config.yaml
train_examples: 48750
translate: 0.06
color_jitter: 0.2
num_classes: 300
norm_position: "pre"
inner_norm: false
conv_stem: false
init: "trunc_normal_002"
beta2: 0.99
l1_shrink: 0.003
epochs: 105.0
lr_schedule: "wsd"
decay_fraction: 0.2
Rows from block 2, named by matrix and row number. Rows with one number belong to one neuron. Each number is 50 + 10 x the weight over its row's rms, rounded and kept within 0 to 99. All counts start at 0. After the name is the row's rms in percent of the matrix's.
# fc1: MLP up (model.blocks.2.mlp.fc1.weight, 768x128), inputs 0-127
# fc2: MLP down (model.blocks.2.mlp.fc2.weight, 128x768, transposed), outputs 0-127
fc1.720 112:66 57 30 57 33 45 32 58 48 39 43 30 52 43 49 22 54 53 26 51 52 58 47 34 42 44 43 49 51 49 36 63 38 66 49 52 44 64 54 44 70 61 51 53 52 46 51 53 61 54 45 71 67 59 50 50 48 53 74 34 50 33 52 50 63 31 43 55 61 28 48 38 52 44 29 46 72 65 53 52 53 48 54 56 46 42 31 45 42 50 39 41 50 52 59 52 50 28 41 49 45 60 50 45 66 53 55 38 52 39 51 45 43 53 60 56 50 52 53 50 56 52 54 48 48 54 50 45
fc2.720 123:58 62 55 35 50 30 53 59 61 52 42 49 33 52 49 48 24 50 65 36 51 33 46 46 52 45 41 55 67 39 50 40 51 40 46 73 45 41 45 47 86 47 39 51 49 52 48 45 45 51 63 58 52 60 56 48 60 67 48 48 43 44 60 47 51 57 39 47 56 35 51 33 66 42 40 59 50 51 53 39 52 58 45 46 23 26 51 42 51 51 55 53 50 30 45 50 57 49 45 75 52 59 59 53 42 50 46 50 52 66 49 50 54 72 38 49 52 62 48 48 43 52 24 47 50 44 55 47
fc1.721 102:53 51 53 64 58 47 53 49 54 51 38 52 63 68 54 46 46 42 37 43 59 57 49 43 52 55 50 57 53 31 59 62 56 52 38 55 35 65 65 49 51 54 47 26 39 36 58 46 46 65 50 69 72 46 67 49 57 44 46 47 40 57 36 48 39 50 49 42 41 39 39 50 52 46 39 33 58 74 51 50 63 49 56 66 46 52 39 40 72 46 46 51 31 51 73 51 70 48 45 43 55 42 53 38 58 57 44 53 44 49 50 48 23 58 50 53 38 51 49 55 40 41 77 51 50 43 33 39
fc2.721 112:54 26 60 50 47 52 52 51 45 51 62 49 52 67 37 54 51 41 51 50 52 61 53 33 50 53 54 49 51 49 46 50 67 48 46 51 62 39 53 47 41 48 45 43 51 45 54 41 41 64 51 52 50 54 50 57 12 43 60 67 60 42 51 40 49 53 50 52 60 56 55 68 40 67 55 49 51 28 56 47 52 51 27 48 69 46 64 54 58 31 48 50 40 38 51 60 47 64 49 48 61 52 46 65 39 48 33 53 45 49 66 41 51 45 58 59 54 44 52 54 54 63 46 44 65 05 51 44
fc1.723 102:50 49 47 69 49 54 30 44 57 50 51 36 51 50 33 53 48 60 28 54 56 48 50 58 57 43 49 53 55 64 37 44 49 50 47 42 57 53 72 50 56 39 63 61 41 56 37 48 45 55 54 52 63 57 71 57 64 48 50 44 50 52 40 27 47 32 71 51 55 52 33 41 45 45 50 52 46 57 37 77 64 49 49 44 49 48 43 56 53 46 33 47 24 60 57 46 65 54 43 51 65 52 48 51 62 43 58 46 46 39 38 51 57 68 52 37 50 51 74 66 29 41 57 51 50 44 32 42
fc2.723 086:70 50 61 48 55 53 54 55 20 53 28 52 55 50 52 47 43 67 33 46 36 47 46 42 52 50 69 43 53 34 66 50 49 44 50 51 36 49 51 45 61 55 55 26 44 52 76 26 42 63 57 45 48 55 49 57 72 56 60 48 46 51 61 49 39 52 47 45 54 41 46 51 56 49 52 64 52 51 62 40 66 56 46 51 38 49 55 43 60 50 47 47 50 50 51 51 44 48 50 55 39 35 43 27 46 53 35 45 45 78 53 41 81 47 46 53 48 50 51 67 42 51 62 37 49 62 58 43
fc1.724 100:48 35 51 54 47 51 34 59 50 53 64 42 35 38 56 66 50 66 54 44 52 64 48 37 47 54 46 59 74 83 50 58 61 58 64 62 49 49 55 48 51 48 67 48 24 52 50 60 50 54 52 43 47 59 49 72 39 55 68 46 39 49 31 49 50 21 48 37 54 44 54 51 60 54 58 46 34 57 50 55 48 51 55 49 56 45 41 45 50 46 52 44 49 58 51 35 71 55 50 67 64 47 66 37 39 52 50 48 42 48 54 20 52 51 49 43 37 50 50 48 38 37 44 56 50 57 49 64
fc2.724 101:42 68 54 44 43 55 63 36 36 51 40 51 62 71 47 56 54 49 61 43 42 48 72 52 55 69 51 38 31 44 72 54 45 21 49 40 55 67 62 56 47 62 56 47 52 50 61 50 64 47 42 62 44 35 49 43 64 44 29 42 51 59 50 32 35 57 50 62 51 50 54 57 40 67 50 44 56 47 47 60 52 54 58 44 51 48 58 49 49 49 53 45 42 22 30 52 49 54 38 30 47 53 45 48 53 53 42 57 50 64 51 74 50 45 48 41 56 49 49 55 53 51 49 72 57 50 35 66
fc1.725 108:57 55 50 74 50 52 40 49 40 56 50 14 47 51 47 53 50 50 41 53 58 44 46 55 51 51 50 50 49 49 33 53 52 47 52 49 54 48 60 57 51 50 80 54 47 50 32 56 50 48 68 48 55 69 56 59 58 50 58 51 48 49 35 09 52 35 50 55 53 49 41 47 50 52 50 57 48 55 52 77 65 47 54 48 42 48 51 50 45 50 30 49 39 53 52 50 57 56 50 53 51 45 56 47 51 39 51 48 41 47 44 50 50 58 42 48 40 46 87 81 39 48 58 53 50 47 26 54
fc2.725 035:50 52 62 53 57 52 17 35 49 77 28 29 67 51 50 49 62 54 61 56 32 53 39 67 47 43 56 36 50 33 36 42 55 49 62 51 41 31 56 53 49 49 52 53 51 65 35 39 49 67 63 43 55 48 73 56 68 43 43 52 41 51 42 44 51 44 49 48 54 67 40 42 42 35 57 56 43 52 58 53 46 46 50 64 47 50 68 48 66 50 32 47 47 50 56 43 35 56 50 46 57 50 52 39 52 55 49 61 45 41 50 67 50 48 48 49 59 39 59 60 43 66 49 51 38 67 44 49
fc1.726 105:50 52 42 71 56 57 43 46 40 53 47 34 50 49 52 53 44 48 41 53 51 49 46 59 55 45 41 48 43 57 41 51 51 48 54 50 52 53 52 61 53 49 74 49 46 51 16 56 58 40 61 50 62 65 50 58 53 43 62 51 50 40 28 27 68 40 61 71 52 53 48 36 38 40 49 61 54 50 42 77 66 47 57 45 36 52 48 52 45 55 36 53 42 48 46 57 60 49 51 51 55 52 60 51 44 36 52 56 38 47 41 53 51 64 40 43 27 45 74 67 45 43 63 51 46 34 23 59
fc2.726 066:70 47 66 42 59 51 52 53 53 58 48 40 52 50 53 49 49 56 60 39 40 64 38 48 53 58 52 43 48 67 60 52 68 44 48 43 45 36 50 51 51 45 77 48 42 48 50 45 48 32 51 51 60 51 48 43 47 43 52 54 44 46 44 16 54 44 61 34 66 50 67 48 42 42 84 60 45 58 51 53 42 49 35 55 39 57 28 53 48 40 51 55 49 59 49 49 50 39 47 33 52 50 52 53 56 47 46 48 48 54 10 61 62 51 44 34 54 39 67 62 51 62 61 42 49 45 46 47
fc1.727 113:50 38 46 50 54 48 34 31 62 62 50 46 59 76 35 18 48 37 43 54 49 39 49 65 60 30 52 64 49 55 53 70 51 53 39 34 47 58 47 46 49 47 59 43 33 59 48 52 55 42 49 59 63 60 65 60 51 53 42 72 51 36 42 43 54 52 58 51 48 50 52 35 47 41 51 45 56 72 50 54 47 55 59 50 52 66 65 45 67 55 25 44 33 44 48 53 66 43 51 47 43 63 52 63 40 49 46 41 50 51 46 66 64 65 34 35 49 39 54 49 43 61 57 50 59 51 49 51
fc2.727 128:45 36 46 57 38 59 35 57 33 54 54 55 52 53 56 38 53 45 32 61 51 44 57 42 50 44 66 74 63 55 52 38 83 58 42 49 44 36 28 44 44 58 52 38 48 50 70 45 52 50 34 76 33 27 46 52 45 44 49 53 52 43 57 27 50 39 51 49 56 53 61 44 27 49 69 43 48 60 53 43 57 47 43 54 50 46 61 56 47 64 67 52 60 50 50 59 51 49 71 50 39 54 47 51 47 69 52 61 51 54 33 51 50 42 47 52 47 48 49 56 61 57 45 51 57 46 63 50
fc1.728 108:57 52 39 63 51 48 40 32 46 54 43 37 50 63 43 42 50 50 40 50 55 37 45 67 59 49 42 50 51 58 32 54 53 48 56 43 61 45 57 58 54 53 69 59 46 43 36 62 48 42 58 38 59 65 60 54 54 64 66 47 48 45 35 20 60 33 51 65 58 43 45 44 42 41 51 74 52 57 56 76 66 49 68 52 35 47 49 58 47 52 40 49 30 54 51 49 61 55 47 48 54 52 60 54 46 35 59 52 37 41 41 51 50 63 40 39 39 52 66 62 40 53 60 56 44 47 20 52
fc2.728 062:58 33 61 44 57 51 48 53 49 66 33 54 47 53 57 33 51 50 53 60 50 62 42 33 54 29 24 50 54 55 52 56 54 53 49 27 56 53 61 68 51 55 49 57 36 49 59 43 49 51 59 50 52 42 58 56 55 50 44 53 49 41 52 13 49 64 53 37 68 51 43 56 59 51 44 53 48 53 52 31 51 50 51 30 41 57 43 26 57 47 56 40 51 52 48 52 45 45 54 51 68 43 49 33 51 47 52 57 37 52 51 50 54 50 32 29 48 45 45 77 75 48 68 55 48 52 53 52
fc1.731 096:80 52 44 46 50 35 57 52 42 48 52 50 44 53 34 54 49 45 49 48 55 51 47 54 47 37 51 48 60 65 17 51 50 45 57 45 63 47 50 57 49 51 49 51 51 62 53 52 42 30 55 46 51 49 59 47 50 54 57 43 56 47 55 36 50 12 57 45 54 50 64 56 48 52 51 52 69 55 67 48 52 49 38 69 51 51 70 61 52 55 49 33 48 50 61 42 50 87 38 61 36 53 53 56 34 48 60 52 43 25 50 44 48 50 56 37 52 48 49 70 46 61 42 47 40 50 50 50
fc2.731 074:52 47 32 49 46 53 71 37 50 45 40 39 33 27 51 55 41 62 70 48 28 41 87 52 40 56 49 50 43 52 50 51 51 45 60 52 52 41 50 49 64 48 50 51 53 52 58 49 53 54 55 49 37 53 46 56 45 52 57 69 43 49 54 37 49 53 37 48 38 54 68 51 54 58 49 48 61 45 53 71 48 42 46 54 53 50 57 72 53 00 68 55 47 49 50 65 48 51 54 48 61 50 44 50 47 36 50 54 50 53 48 42 45 57 50 56 65 50 59 61 48 46 48 53 45 35 49 54
fc1.732 014:47 48 56 48 41 58 54 42 51 46 46 50 53 53 55 51 77 52 51 47 41 56 50 50 49 42 62 50 68 46 41 55 65 48 56 43 44 57 68 50 55 52 50 48 50 57 46 48 61 77 49 57 49 46 52 50 44 45 51 49 51 48 47 50 49 50 46 29 49 76 59 48 35 34 49 50 52 45 49 61 49 59 50 52 40 40 52 44 51 58 49 59 45 55 58 53 49 48 67 49 52 45 46 45 51 51 45 53 31 47 99 45 59 51 53 64 52 50 50 49 50 62 52 51 23 52 57 30
fc2.732 010:52 46 48 42 55 60 49 48 48 51 54 44 53 31 42 48 62 49 46 56 47 27 29 52 52 41 53 44 42 46 61 56 50 49 48 50 53 49 31 25 28 64 40 60 58 31 73 57 27 56 60 49 53 60 46 38 56 55 50 36 44 46 37 49 60 47 49 53 52 51 45 49 52 54 43 57 51 61 43 29 40 51 46 61 63 64 49 45 54 30 44 36 57 51 55 46 46 61 54 71 42 54 49 77 55 48 50 58 60 38 43 61 25 51 61 50 66 47 46 52 59 54 52 42 53 38 76 59
fc1.733 110:48 50 45 46 51 63 49 50 32 53 63 51 44 41 48 50 50 40 44 43 64 56 61 50 62 67 52 30 50 60 52 68 40 48 51 53 65 37 47 84 56 54 53 52 44 41 35 50 62 41 63 56 53 63 43 77 48 45 38 57 14 42 40 50 46 45 53 55 68 68 50 53 50 50 58 59 42 58 23 47 53 40 59 36 51 52 47 48 44 42 39 50 52 24 43 52 45 54 62 48 52 52 49 38 55 46 42 51 37 51 49 41 67 48 50 42 49 33 52 49 40 51 56 63 50 36 50 60
fc2.733 106:55 50 58 35 52 25 53 47 45 50 58 48 42 34 33 55 49 47 57 49 56 37 62 38 45 46 67 38 60 49 58 57 47 46 53 48 80 40 50 45 46 54 50 37 42 71 51 50 55 48 39 54 51 49 46 67 46 25 53 49 55 47 63 43 55 42 54 51 47 56 68 45 46 56 60 43 54 39 71 55 35 62 15 51 73 51 52 47 62 54 49 47 37 42 75 68 56 51 53 54 54 51 51 49 47 50 37 34 57 44 43 36 40 52 54 55 67 54 61 60 45 43 52 48 56 61 60 55
fc1.734 112:62 53 46 66 52 50 39 47 40 57 46 19 44 52 46 51 53 49 42 48 53 49 47 50 52 50 53 49 50 50 41 48 54 46 50 48 63 42 61 55 54 51 77 51 48 46 33 57 57 45 61 50 56 71 54 56 56 46 55 49 48 43 43 11 50 31 51 54 60 45 37 45 50 52 48 58 50 50 58 71 66 46 52 51 47 47 49 50 48 50 32 49 38 51 48 50 58 53 50 51 49 45 52 50 51 40 59 52 42 51 33 51 50 62 42 47 39 48 89 88 33 49 56 51 50 47 26 50
fc2.734 033:47 83 53 59 51 51 69 50 43 56 42 46 39 55 49 39 49 49 51 51 56 34 66 41 61 62 50 53 61 28 43 47 50 42 36 50 34 47 51 50 69 57 48 51 60 30 53 48 44 68 65 37 56 46 39 50 62 54 52 48 14 43 52 50 49 51 34 46 59 45 34 62 68 50 50 55 47 52 53 52 50 58 54 50 50 31 68 52 47 65 71 55 57 27 47 57 44 50 49 56 46 49 41 45 57 49 49 53 50 48 50 48 57 49 51 32 35 50 45 58 50 50 42 43 43 53 28 29
fc1.735 110:51 59 31 59 65 53 49 30 53 47 47 32 45 53 48 65 54 50 42 50 55 56 46 85 45 44 42 66 68 49 45 64 46 33 51 49 50 55 46 52 42 48 59 63 52 55 46 58 53 42 62 32 50 59 53 58 67 49 57 55 56 46 23 36 47 23 56 49 46 46 53 50 41 49 60 58 52 49 50 70 54 48 48 50 52 48 61 48 46 44 43 32 36 69 48 41 47 51 39 48 49 52 52 51 43 46 61 56 51 35 36 43 45 72 37 43 49 52 75 65 45 39 48 66 55 51 45 69
fc2.735 114:50 50 56 64 55 51 38 50 50 61 34 41 49 45 47 48 50 49 50 57 56 50 32 41 48 64 56 50 47 44 55 32 46 43 45 52 59 34 51 40 50 38 59 61 40 31 51 52 62 59 48 53 61 61 48 46 45 50 47 57 44 44 53 33 72 55 20 64 70 49 45 48 50 32 46 69 49 70 41 55 58 41 62 47 44 50 51 58 31 54 57 59 51 53 38 49 54 26 35 52 57 50 54 55 61 50 69 45 59 54 34 62 48 56 55 49 51 49 50 76 63 70 51 61 43 41 37 27